{
  "dataset": "Morse code for random letters and digits, with fading, noise and interfering tones",
  "input": "log_mel",
  "tokenizer": "word",
  "embed_dim": 128,
  "text_encoder_layers": 6,
  "text_encoder_bias": "all",
  "momentum": 0.95,
  "batch_size": 128,
  "adamw_weight_decay_other_params": 0
}
Rows from block 3 of the text encoder of a small contrastive audio-text model, named by matrix and row number. Rows with one number belong to one neuron. Each number is 128 + 32 x the weight over its row's rms, rounded and kept within 0 to 255. All counts start at 0.
After each neuron's rows are labels from the 100 texts, of 14976, where the neuron reaches its highest value: "tokens" is the input token at the peak. Only what is clearly more common there than usual is listed. The data: Morse code for random letters and digits, with fading, noise and interfering tones.
# fc1: MLP up (text_encoder.blocks.3.mlp.fc1.weight, 768x192), inputs 96-143
# fc2: MLP down (text_encoder.blocks.3.mlp.fc2.weight, 192x768, transposed), outputs 96-143

fc1.253 [ 81 128 140 128 169  83 142 132 118  85 128 114 128 133 140 166 155 165 146 128 131 128 107 139 137 135  89 126 165 128  88  81 143 128 128 143 196 120 157 118 128 181 128  94 115 119 123 128]
fc2.253 [190  96 110 128  95  84 128 136  77 128 128 171 128  78 124 128 129 200 143  38 128 111 128 141 110 146 123 160  76 128 180 128 128 134 156 119 128 125 128 128 128  38 189 161 164 169 177 165]
tokens: "b"

fc1.392 [128  72 128 128 146 204  61 128 119 131  85 128 128 149 128 125  98 183  90 148 138  69 125 119 123  97 118 142 166 105 128 105 124 128  77 192 128 111 128 128  94 128 128 128  94 128  92 102]
fc2.392 [102 195 128 114 128 195 128  62 139 116 128 128 164  53 169 156 109 128 112 104 128 148 165 196 205 172 133  73 132 128 202  91  54  54 139  96 103 148 128  90 156 208 139 128 112  78 128 166]
tokens: "b"

fc1.8 [156 111  88 174 128 128 124 128 138 123  89  21 117  28 128 128 196 128 193 173 128  59 111 155 181 128 100 171 166 131 108 153 108 128  53 134 202 128 156  74 173 120 169 111 118  55 115 156]
fc2.8 [128  96 128 128  97 125 194  90  96 147 128 128 153 220 102 128 155 126  47 128 128 128 128 128 129 111 118 128 128 156 127 128 153 207 128 128 182 128 150 100  59 102 128 139  64 128  73 128]
tokens: "s"

fc1.469 [134 128 128 119 124 139 172 101 128 179 128 161 128 135 101 128 128 128 128 151 128 120 148 210 128 149  77 154 128 128 153 127 164 128  32 128 128 128 128 128 119 128 128 172 104 128 128 148]
fc2.469 [128 128 113 128 162  83 128 146 143  76 134  74 138  97 128 128 138 110 120 128 202 128  96 128  39 128 128 128 166 128 175 128 128 128 149 131 182 128 128 128  79 118 202 128  97 128 128 104]
tokens: "4"; "5"; "i"

fc1.68 [128 100 128 152 170 141 128 128 157 156 143  87 150 183 114 128 109 112 128 155 128 118 189 167 128 128 128 148  44 149 128 131 128 171 128 173 177 109 128 198 159 128  40 115 128 109  71 151]
fc2.68 [ 98 128 121 133 151 101 140 120 137 136  84 166 128 138  71 128 141  98 138 121 120 147 140 128 141 128 107 128 128  96  96 162 128 179  81 154  97 132 103 157 128 148 128 128 155 162 145 212]
tokens: "6"

fc1.533 [128 160 169 128 128 189 120 166 148 178 128  96 122 128 128 128 128 128 128 128 153 128 140 174  70 128 137 128 128 171 146 111 157 128 154  93 180 163 128 121 215 128 182 176 131 181 128  47]
fc2.533 [163 107 166 128 128 133 223 108 163 144  68 166 130 128 103 128 128 128  96  64 109 128 121 187  73 128 189 128 128 103 128 180 128 143 137  91 123 153 128 128 128 149 128 101 153  94 128 121]
tokens: "5"

fc1.319 [115 106 128 150 162 128 152  73 128 149 128 182 154  80 136 128  96 108 128 110 156 128 115 157 104 133 131 148 130  87 121 125 123 175 130 128 134  82 158  68 174 121 128 128 186  69 118 128]
fc2.319 [164 201  64 157 128 180 174 128 106 159 125  63  88 128 156 128 126 128 109 128 128  75 147 143  91  77 187 128 135 128 128 128 128 128  96  92 132 115 128 128 128 128 128  61 128 143 112 144]
tokens: "h"

fc1.461 [128 128 209 128 146 118 112 128 111 102 159  78 193  78 128  35 165 139 185 181 102 128  86 128 136 150  78 163 104 153 105 146 178 128 128 128 115 128 152 141  91  63 148 128 160  91 127 128]
fc2.461 [153 126 128 180  54 162 149 128 125 128 106 196 126  96  68 128 144 128 156 119 117 128 133 104 113 128 116 128 190 144 115 103 107 132 128 115 112 184 116 128  96 205 128 104 128 145 154  65]
tokens: "h"; "w"

fc1.704 [125  98  94 128  49 172  88  69 148 128 112 117 128 128 128 128  62 151 106 191 128  83 128 135 121 139  95 147 159 128 128 128 140 128 122 148 141 100  93 158 124 145 128 128 159  70  81 128]
fc2.704 [140 154 143 116 102  97 124  76 134 118 128 120 167 128  74 128 128 127 115 109 195 154 182  51 138 186 114 158 158 128 187 128 144 105 127  99  82 109 106 118 155 136 128 179  87 120 137 119]
tokens: "b"

fc1.764 [118 125 136 163 128 158  86 128  90 129 117  74 128 105 112 147 128  59 118 195  91 105  93 159  64 128 128 195 128  96 128 132 169 152 128  56 105  49 128 192 128 127 103 172 128  49 171 164]
fc2.764 [102 137 158 118  79 128 128 114 147 129 128 154  84 188 156 186 121  81 113 122 146  65 177 116 128 109  89 126 149 186 128 158 107 154 128 128 128 128 108 149  68 153  79 106 145  71 177 172]
tokens: "c"

fc1.658 [174 128 128 128 167  95  64 137  85  92 102 128 142 147 158 242 129 114  95  76  90 140 167 128 155 135 128 128 182 128 135 150 128 146 121 149 119  81 111 188  37 107  76  80 158 119  97 126]
fc2.658 [ 91 143 103 128 155 191 128 116 143 166 102 131 138  64 128 150  97  85 111 142 128  94 113 159 146 128 105 224 155 151 128 111 233 139 205 105  94 128 112 128 139  44 192 127 154 111 190  97]
tokens: "h"; "r"

fc1.553 [186  95 166  79 133  89 159 125  90  95 115 124 119 128 169 179 178 128  44 164 128  93 168 189 128 151 184 135 104  91 128 188 124  97 147 178 160 106 125 128  58 147  79 182 128 128 103 162]
fc2.553 [128 128 128 120  66 128 138 159 113 116 134 128 111  91 107 128 128 154 128 128 128 143 148  92 128 132 112 247 128 128 142 168 128 154  84 185 105 137 113 200  69  90 128 131 140  98 128 128]
tokens: "i"

fc1.551 [185 128  58 111 180 177 128  58 128 131 128 128 129 140 128  82 107 123 122  88 113 125 128 128 171  84 128 128 128 128 123  72  63 128  99 128 128 116 128 128 128 154 128 128 197 163 128 129]
fc2.551 [128 128 128  52 128 128 128  56 116  85 128 179 150 128 128 130 175 140 128 128 183 129 128 136 141 102 128 128 170 114  62 136 128 104 140 103 120 192  93 134  40  70 128 128 128 146 196  63]
tokens: "h"

fc1.332 [128  99 201 104 166 109 103  80 128 128 112 155 128 128 179  72 125 128  98 128 120  96 128 128  58 167 155 103 128  82 108 186  70 128 128 128 128 131 167 134 128 165 134 128  57 114 248 128]
fc2.332 [128 130 132 128 126 131 166  48 178 128 133 164 128 128 128 128 108 148 128  70 133 128  55  64 131 106 128 196 161 140 191 128  80 128 213 128 139 128  68 147 155 128 196 105 182 125 146 163]
tokens: "4"; "x"

fc1.281 [128  97 110  72 150 113  63 149 114 115 128 163 107 111 112 128 154 101 100  63 126 138 121 128  72 160 123 128 194 128 144 128 141 182  28 131 129  85 128 137 138 128 112 128  90  85 161 174]
fc2.281 [119 184 102 184 128 138 128 103 153 128 185 118  78 152 143 135 126 102  98  67 132 171 173  91 128  99 128 128  66 128 127 109 135  95 128  81 172 128 128  88  91 156 187 121 100 128 103 119]
tokens: "1"; "s"

fc1.613 [127 102 142 122 251 128  98 132 176 113 166 161 129 102 166 150 128 168 117 144 100 128 119  70 104  95 104 119 106  92 129 152 128 112 155 131 128 114  95 135 121 141  83 128 160  74 126  97]
fc2.613 [128 128 146 159 128 179 128 128 128  69 128 148 129 114 128 128 128  73 128 130 136 206 122  83 154 133 178 128 194 177 136 162 128 102  90 128 100 128 128 147 115 102 115 168 128  85 128 128]
tokens: "6"

fc1.373 [ 83 128 154 179 113 108 104 111 111 121 117  82 137 162 117 116  42  86 128 128 134 165 128 130 184  98 240 145 147 128 131 108 121 162 171  87 223 124 128 103  87 122 128 128 142 156 166 128]
fc2.373 [174 128  80 122  91 208 128 101  70  54 190 156 110 169 128 149 111 128 174 156 195 126 192 138 128 118  60 110 122 167  96 122 128  88 128 122 128 128 128 102 156 128 128 148 105 104 130 118]
tokens: "i"

fc1.345 [158 155 128 138 106 128 128 128 128 128 106 128 128 128  66 139 128 184 167 130 113 139 171 128 128 113  94 128 142 128 128 126 128 128 142  50  93 200 128 211 128 128 131 120 128  88 142 128]
fc2.345 [128 128 124 110 128 157 128  60  66 199 128 128 128  47 128 182 128 128 128 166 145 166 181  98  56 128  83 149 111 128 128 146 128 113 150 128 128 128 128  73 130  43 128  79 128 128 141 195]
tokens: "a"

fc1.81 [114 128 184 228  97  87  67  86  94 138 128  80  90 128 128  93 128 128 102 210 128  87 162  90  92 149 128 128 102 169  74  54 154 128 175 128 128 128 125 110 121 121 126 159 162 167 127 112]
fc2.81 [147 106 180   1 128 131 143 120 152 128 134 196 128 102 128  89 128 141 164 128 106 156 101 144  98 200 156 128 128 128 128 128 132 211 128  99 160 201 122  76 128 151 145 128 108  99 128 128]
tokens: "b"

fc1.42 [128 128 135 142 203  77 109  79 176 128 128  84 128 162  96 145 120 128 109 129 128 150 128 175 101 118  68 128 132  96 128 146 128 128 128 163  86 131 128 128 128 128 158 158 155 110  67  99]
fc2.42 [ 89 128 128 128 128 128 146 128  70 169 166 138 132 128 127 128 128 181 195 128 138 173 128 122  87 188 128 128  92 214 128 128 128 102 128 128 128 164 128 115 128 128 111 165 141  89 128 148]
tokens: "i"; "l"

fc1.340 [128 100 128 128 181 128 128 111 128 128 146 136 128 185 163 133 128 121 203 116 185 128  84 151 128 163 101 119  99 173 128 116 168 154  80 128 123  60 170 134 153 128 137 173 128 101 105  99]
fc2.340 [104 155 128 125 128 124 128 128 128 127 175 164  99 128 113  14 140 125  75 150 146 107  86  80 128 128 191 128 128 128 128 129 110 179 149 151 128 223 128 108 110  50 128 128 154 128 149 128]
tokens: "i"

fc1.712 [149 128 126 128 143 140 137 143  99 149 107 128 122 128  77 138  36 130 128 128  99 141  79 128  84 128 141 115 160 128 166 128 132  84 128 168 114  84 128 128 125 128 108 169 128 127 122 159]
fc2.712 [197 130 136  74  67 128  99 109 188 103 185 108 130 160 102 200 131 137 110 193 139 149 147 144 152 144 181  84 127 128 127 126 128 128  86 123 172 110 108 102 115 125 167 156  81 128 105 176]
tokens: "6"

fc1.325 [128 160 128 122 143 160  96 128 128 136 176 122 128 137 171 112 122 128 113  95 128 151 128  60 154  52 129  34 128  80  64 137 159 123 128  85 128 128 128 122 148 123  70 128 151  88 157  89]
fc2.325 [128 125 128 128 100 155 128  58 112  97 128 162 116  34 106 131 101 164 158 179 160 146 105 128  64 162  74 135 166 156 170 128 142 128 131 148 170 128 150  90 112 101 103 146 128  90 128 183]
tokens: "h"

fc1.517 [128 128 128 128 129  82 128 128  78  80  71  51 149 134 150  55 114 128 114 136 103 128 128  92 118 118 168 128 169  75 100 128 122 100 193  66 197 123 115 131 203  84 128 128 118 134  88 138]
fc2.517 [128 180  53 193 108 149 127 102 173 163  57 101 128 128 126 103 110 168  94 193  53 127 117 128 128 128 128 159 126 162 128 145  79 127 119 128  72 128 120  52 122 128  54 201 153 128 181 128]
tokens: "a"

fc1.715 [123 128 128 171 107 173 206 128  94 128 128 128 128 128 156 164 128 173  67 158 128 168 132 128  83 140 122  73  51 128 128 128 108  85 126 128 128 128 128 175 106 127 179 128  52 185 128 128]
fc2.715 [179 189 174 154 183 123 105 128 167 128  72 128 117 128  89 128 144 140 121 167 128 156 128 128 128 116 160 128 128 116  99 128 184 156 128  84  77 134 129 165 231 174 128 169  85 147 128 115]
tokens: "5"

fc1.753 [184 128 172 113 128  52 128 104 155 128  43 133 128 128 128 128 134 185 114  77 172 128 126  91 128 185 246 125 117 128 128 128 120  92 128 128 197 111 112 113 186  78 136 168 128 128 152 143]
fc2.753 [144 157  73 128 128 128  71 128 163 128 128  97 128  98 128 164 128 156 138 128  87 128 192  76 163 179 128 124 139 105 139 128 147 128 163 193 128 116 124 128 124 148 128 127 169 188 133 184]
tokens: "i"

fc1.521 [152 128 210 191 122 115 114 128 107 106  65  68 184 126 118 128 114 130 226 128 172 128 134 109 128  98 128 126  97 128 186 128 128 128 142  87 204  39 162  96 194  97  94 152 149 128 128  99]
fc2.521 [200  96  54 128 125 195 128 129 128 128 128 122 104 146 155 118 116 103 215 128  99 176 128 128 149 132 171 137 128 155 128 128 172 135 128 115 188  86 154 128 128 147 178 133  88 111 128 128]
tokens: "6"

fc1.289 [132  94 128 128 178 136 117 178 113 128 128 128 128 120 142  96 145 131 135 138 105 112  93 183 136 128 152 172 115  40  53 128 101  99  49  72 148  87 138 128  70 113 137 158 128  82 150 144]
fc2.289 [128 128 125 184  85 128 144  56 215 105 227 205 147 128 168 193 128  81 131 122 128 128 128 123 128 128  66 206 127 160 122 128  93 128 163  82 153 193 120 128 128 174 118 193 118 108 128 146]
tokens: "c"

fc1.179 [128  88 128  91 128  60 128 137 152 136 128  55 135 113 214  42  81 139 128 128 128 114 128 128 144 122  79 223 141 128 128 112 114 124 128 128 211 128 129 128 128 119 150 128 120 128 128 141]
fc2.179 [128 128 128 169 128  74 143 128 128 128 128 128 128 128 128 200 128 132  98 135 211 137 127 128 128 158 128 128 106 128 128  64  69  90 122  68 118 133 128  98 153  59  84 150 122  50 128 175]
tokens: "s"

fc1.131 [ 98  40 133 128 128 128 128 160 153 128  52 104 128  90 178  99 139 128 128 145 104 128 128 164 128 113 131 224 112  87 148 138 178 128 184 182 131 128  42  71 110 202  93 128 143 168  47 128]
fc2.131 [139 128 112  82 128 128  93  96 157 166 128 210 151 121 140 128 107 128 128 128 119 128 128 128 133 164 128 128 128 136 124 113 128  97 156 128 128 157  77 122 128 157 125 128 118 171 103 105]
tokens: "6"

fc1.64 [138  81 128 128 128 128 128  79 183 128 141 103 125 156 117  98 138 137 163  76  82 150 113 134  97 100  90 130 128 117  37 121 128 175 147 170 146 128 128 128 164  82 147 153  92 104 175 133]
fc2.64 [128 146 128 116 128 114 128 128  31 166 119 141 128  83 112 128 151 122 134  92  79 108 161 133 198 177  92 128 122  55  97 135 117 128 119 128  98 102 161 128 128 128 174  32 169 132 128 132]
tokens: "1"; "0"

fc1.506 [139 135 129 169 175 128 117  80 203 128 128 111 128 128 144 128  85 128 128 142 128  98 153 126 107 128 128 128 179 157 118  98 136 128 116 128 149  94 120 171 128 128 188 194 109  98 152 153]
fc2.506 [171 198 128 128  61  89 146 156  91 138 128 114 128 128 128 128 155 160 127 194 163 133 128  99 128 107 159 119 193  97 149 158 145 170 111  70  91 142  88  71 206  85 114  52  82 154 128 171]
tokens: "b"

fc1.226 [128  98 128 128 189 128 128 128  66 128 128 130  78 101 128 154 148 178 120 102 105 128  95 120 188 128 132 156 118 134 138 229 159 121 103 164 127 121 121 116 186  78 235 128 128  77 128 128]
fc2.226 [ 96 128  98 108  95 128 123 128 128 128 128  65  76 128  82 125 128 118 127 142 128 162 202 160 128 128 120 128  89 146 202 160 128 110 212 128 169 128 126  96 197 107 116 159 179 164 150 161]
tokens: "s"

fc1.499 [128 128  71 136 128 155 128 128 128 128  51 159 128 130 134 170  89 128 128 128 132 172 179 110 153 120 142  67 128 100 150 168 128 110 130 196 157 172 131 128 116 133 183 108 128  62  79  74]
fc2.499 [ 63 128 132 133 135 136 153 124 140 145 128 128 114  71 133 128 128 172 128  52 110 128 132 109 197 180 120 200 117 130 124 128 152 128 128 147 143 203  81 152  94 165 102 128 107 156 157 236]
tokens: "1"

fc1.541 [132  76 128 128 167 121  46 128 104 128  85 128 167 163 120 104 150 184 128 141 111 128 151 128  49 125 123  69 166 128  75 128 109 128 164 128 128 128 128 117 128 128 108 120 128 128  56 147]
fc2.541 [ 88 151 128 128  80  97 106 128 146 194 128 216 128 128 116  80 128 128 109 128 129 163 128 128  95 174 136 172 135 144 110 147 127 128 141 128  62 128 128 128 128 128 128 124 182 119 128 168]
tokens: "4"

fc1.363 [107 118 128 108 106 128 149 147  90  82  52 128 128 128 220 130 133 128 128 170 128  87 155 154 107 107 149 211 141 101 113 179  86 162 133  74 182 128 128 128 187  75 128 111 161  86 102 142]
fc2.363 [128  79 128 128  97  62 137 162  86 157   0 176 128 128 128 128 157 155 111 129 128 124 117 128 128 128 128 137 159 154 118 111  97  98  87  89 122  93 128   4 137  65  81 150 155 142 101 121]
tokens: "s"

fc1.66 [117 128 131  71 106 128 122 128 105 126  91 128 137 118 119 128  32 128 128 159 182 128 128 128 128 128 128 174  78 128 136 128 128 128 128 128 128 135 113 127 128 128 169 145  89  69  85 131]
fc2.66 [154 137 128  74 187 128 200 105 128 207  73 146 159 214  33 128 128 159  56 100 125 128 178 128 172 186 128 129 174 128 128 128 190 128 128 128  96  59 144 127 191 128 128 128 128 130 151 109]
tokens: "5"

fc1.252 [156  83 155 128 113 128 128 143  61  89 151 134 134 133 135  46 117 102 128  97 128 133 128 100  75 169 128 148 192 128 151 200 126  77 132 188  92 163 127 128 129 157 101 165 128 100 124  50]
fc2.252 [146 111 211 128 128 128 112 136  90 145 132 191 108 103 128 143 128 137 163 128 128 169  79 128 128  84 128 128 128 128 125 123 136 191 161  79  87 128 132 128 128 128 128 141  67 157 128 119]
tokens: "h"

fc1.192 [ 83 161 167 128 139 128 158  90 170 115 105 132 128 117 128 128 141 149 128 165  54 148 167 127 128 171 133 115 128 128  86 110 128 148  79 128 190 109  65 116 128  63 146 128 128 171 128 114]
fc2.192 [128  87 151 100  84 128 172 128 133 182 114 131 195 128 102 106 103 128 128 110 110 143 128 192 144  78 128 117 122  88 128 128 185 157 128  89 128 128  98 138 121 152 118 118 128 139  93 158]
tokens: "5"; "b"

fc1.619 [128 128 183 121 113 131 122 128  93 128  68 100 116 137 131 109 172 103 152  32 121 143 107 148 111 128 120 132 128  91 128 161 115 128 134 128 144 128 128 147 144  93  98 117 126 148 123 100]
fc2.619 [163 170 154 128 128 121 128 128 120 151 170 128 130 160  93 128 128 112  82 128 128 134 128  65 148 128 146 107  43 106 128 163 128 128  96 114 128 171  94  94 160 114 121  44  89 189 101 128]
tokens: "1"; "0"

fc1.511 [114 128 131 157 177 106 145 132 128 128 167  70 181 128 136 143 178 128 108 128 128 128 123 166 128 128 139 141 124 140  49 174 148 174  87  95 129 137 145 128 107 128 100 125 128 155 128  66]
fc2.511 [162 147  79 135  99 128  87 139 128 128 128 202  85  43 188 128 144 128 128  63 128 123  91 156 114 127  84 128 128 128  78 103 128 128 152  93 208 162 182 151 127 107 124 128 128 128 184 146]
tokens: "c"

fc1.0 [151 128 114 148 128 128 128  78 128  88 105  86 197  37 124 165 100 128 128 146 128 126 124  80 187 128 128  83  48 105 112 128 110 112 128 106 161  82 148 127 127  72 106 174 128 128 170 118]
fc2.0 [140  98 128  88  80 145 106 128 115 142 104 185 128 128 141  94 111  67 162  86 128 120 176 128 128 148 105 128 112 128 149 163 122  78 128 128 128 146 128 128 128 128 128 160 129  77 189 197]
tokens: "b"; "c"

fc1.56 [ 47 153 116 154 128  90 128 146 128 132  64 136 100 128 145 128 108 128 107  76 128 138 158 148 128 112 167 128 146 128 128 151 123 135 115 128 181 168 113 154 155 140 181 197 138 128 148 136]
fc2.56 [184 128 172 106 123  95 233  89 181 185 128 121 126 128 128 128 118 128  69 145 128 128 201 143 128 128 109  68  84 128 128 107 128  95 156 107 128 128 177 128 138  84 128 101 123 105  72 120]
tokens: "5"

fc1.424 [ 71  69 128 136 133 123  84 149 189 128 128 128  93 128 138 113 128 115 128 147 128 121 128 128 128 128 128 146 110 123 139 128  98 102 128 156  99 128 128 231 199  75 149 128 143 128 128 128]
fc2.424 [148 128  54 128 128 128 137 174 128  53 177 128 102 128 128 128 128 155 128 128 128  93 197 128 134 171 128 128 128 128 114 128  98 128 128  44 120 155 128 105 174 197  96 128 128 128 128 128]
tokens: "5"

fc1.379 [128 195 190 176 147 158 136 157 103 128 128 103 106 157 161  87 152 169  77 140 128 128 128 118  87 164 118 132 148 128 141  95 128 128 104 158 109 165 128 128 154  84  30 156 141 126 107 104]
fc2.379 [132 128 106 128 154 206 208  86 114 124 128 128 157  99 128 128 132 177  56 128 130 132 128  94 128 123 119  89 155 110  93 135 108 115 128 127 128 197 128 118 128 128  88 172 120 146 188 118]
tokens: "a"

fc1.3 [ 69 146 175 128 128 155 128 183 150 128 128 128  87 169 147 179 128 128 103 128 128 122 128  79  65  75  68 213 128 206 128 145  78 146 115 128 135  68 135 130 128 189  68 129 140 128 128 120]
fc2.3 [119 128 117 246 142 128 124 128 137 135 149 146 146 128 128 128 128  91  67 103 185 128 128 121 128 111 185 165 128 164 128 128 202 175 123 135  82 130 128 137 128 146 132 128 128 118 231 119]
tokens: "1"; "8"

fc1.646 [178  91 128 128 128 112  84 128 177 124 128 172 104 169  79 128 113  92 110 119 123 104 128 128 126  71 128 128 114 128  59 128 121 131 141 128 126 190 145 150 147 107 143 135  81 195 128 128]
fc2.646 [128 158 146 148 148 116 126 128 123 142 154  66 143  84 123 171 200  78 139  93 128  48  82 187 137 128 125 141 128 125 145  80 128  66 150 128 167 116  88  84  95  79 141 117 128 128 105 128]
tokens: "i"

fc1.534 [149 128 123 100 181 128 128 128 128 110 128  37 191  99  40 168 135  69 128  79 106 120 196  82 115 127 128 128 146 189 128 128 145 128 159 128 188  96 128 119 131 181 122 184 171 147  77  53]
fc2.534 [128 122  75 128 128 114 154 175 128 111 128 128  62 128  98  55 128  79 132 128 128 128 177 110 103  76 122  62 140 128 128 105 128 169 171 128 113 128 144 104 165  95 128 104 128 110 108 127]
tokens: "6"; "c"

fc1.269 [148 114 174 110 152 112 147 147 136 116 108  98  91 128 119 151 123 128 168 137 196 102 111 255 121 187 173 127 112 167 144 169  76 132 139 168 208 128 187 128 128 128 128 165 163 128 124 152]
fc2.269 [137 180 186  89 106 135 132 128 128 128 140 158 181  35 101 112  91 128 167 170 137 138 128  81  99 131 158 145 173 128 120  73 128 143 156 142 147 133 106  99  92 159 128 180  87 111 153 166]
tokens: "4"; "o"

fc1.83 [186 150 167 128 188  94 128 146 120  86  44 101  97 128 104 128 105 113 156 128 125 143 144 127 128  87 102 136 152  92  78 213 128 182 128 113 230 141 128 113 136  80 128 128 117 128 128  93]
fc2.83 [128 184 116 128  52 144  94 113  50 164 128 113  81 128 123 168 128 105 148 153 154 128 221 114 128 128 110 194 176  91 128 186 138 120 128 106 194 140 181 110 146 110  83 163  54 161 128 114]
tokens: "a"

fc1.627 [ 73 136 128 143 128 128  99 134 128 142 148 128 120 157 164  41  91 109 143 208  61 136 128 201 128 147  85 128 146 128 128 128 109 128 174 177 193 135  80 121 144 155 139 128 111 128  72 128]
fc2.627 [113 127  78 145 138 128 136 128  95 120 175 187 114 132 139 148 187 167 128  93 130  75 121  64 128 184 173 128 172 136  74 134 184 133 168 128 128 128  96 133 152 141 118 106  88 137 128 193]
tokens: "i"

fc1.743 [137 128 149 160 167 128 128  88 128 144 154 105 128 128 134 169 128 128 148 128 144 106 128 128 119 128 163 128 167 128 179  86 113 128 128 128 128 134 155 128 163  92 140 106 128 145 124 128]
fc2.743 [ 92 121 153  89 128 138 113 163 128  86 128 128 131 182 128 106  49 144 159 160 133 129  77 105 128 157 100 128 183 191  99 128 128 128 163 164 132 155 128 100 112  76 128 120 171 128 130  92]
tokens: "h"

fc1.740 [128 128 136  96 169 128 128 173 119 128 128 151 128  83 141 123  90 128 128 110  81 104 115  95 128 128 181 136  77 128  88 128 108 128  40 122 176 128 128 175 132 140 120 148 128  37 128 143]
fc2.740 [124 128  36 153 128 128 128 101  71 135  95 123 128 128 128 134 174 130 126 128 169 128 128 128 167 126  80  51 122 154 128 130 164 137 129 128  52 128 124 128 126  55 128 140 119 144 128  97]
tokens: "s"; "e"; "d"; "7"

fc1.103 [201 128 128 142 128 128 107 110 134 128  58 163 101 128  64 163  98 124 128 128 192 128 159 128  77 138  65 173 128 128 128  82 128 128 150 113 128  75  83 153 156 181 144 136 109  26 128 128]
fc2.103 [126 156 158  57 128 128 156 100 138 142 128 121  99  79 143 124 121 146 128  88 168 128 128 106 128 128 140 128 164 128 111 128 170 135  98 128 128 128 144 137  68 128 161 114 132 128 128 104]
tokens: "b"

fc1.605 [128  57 109 128  80 128 174 168 160 173 128 128 128 128 106 128 128 128 128 128 128 101 128  88  67 162 119 128 109 103 118  79 118 115 128 128  69 128 128 178 128 195 109 182 192  54 128 128]
fc2.605 [125 128 128  99 156 102  44  19  83 169 128 147 136 159 184  59 132 117 146 128 163 113 158 180 128 121 105 128 187 212 160 128 128 191  83 150  91 122 128 128 128 118 189 139 147 227 100 128]
tokens: "s"

fc1.502 [128  62 129 131 163 114 103  91 124 154 128  61 211 128 128 126 126 126 194 148 153  56 136 159  90 101 153 153 174 128 134 162 177 122 128 128 166 128 163 183 160 187 148 128 128  73 128 114]
fc2.502 [128  78 116  62 144 128  80 133 170 128 112 167 122  91 144 195  97 128 128 128 128 122 110 139 128 128 120 118 201 108 144 128 159 126  97 152 136 117  98  86 115 150 141 149 101 179 102 128]
tokens: "6"

fc1.581 [128 105 105 151 123 207 108  86 121 176 134 128 128 159 128 128 128 175 100  95 109 128 206 117 128  92 158 123 170 128 128  35  43 128 128 128  82 128 128 144 128 128 114 128 128  75 157  88]
fc2.581 [128 128 118  64 128 200 128 128 128 139  90 102 194 115  48 202  88  35 111 128 118 128 128 128 128 184 128 186  82 122 128 128 113 128  95 128 128 100 128 128 128 102 128 128 128 185 128 128]
tokens: "1"; "c"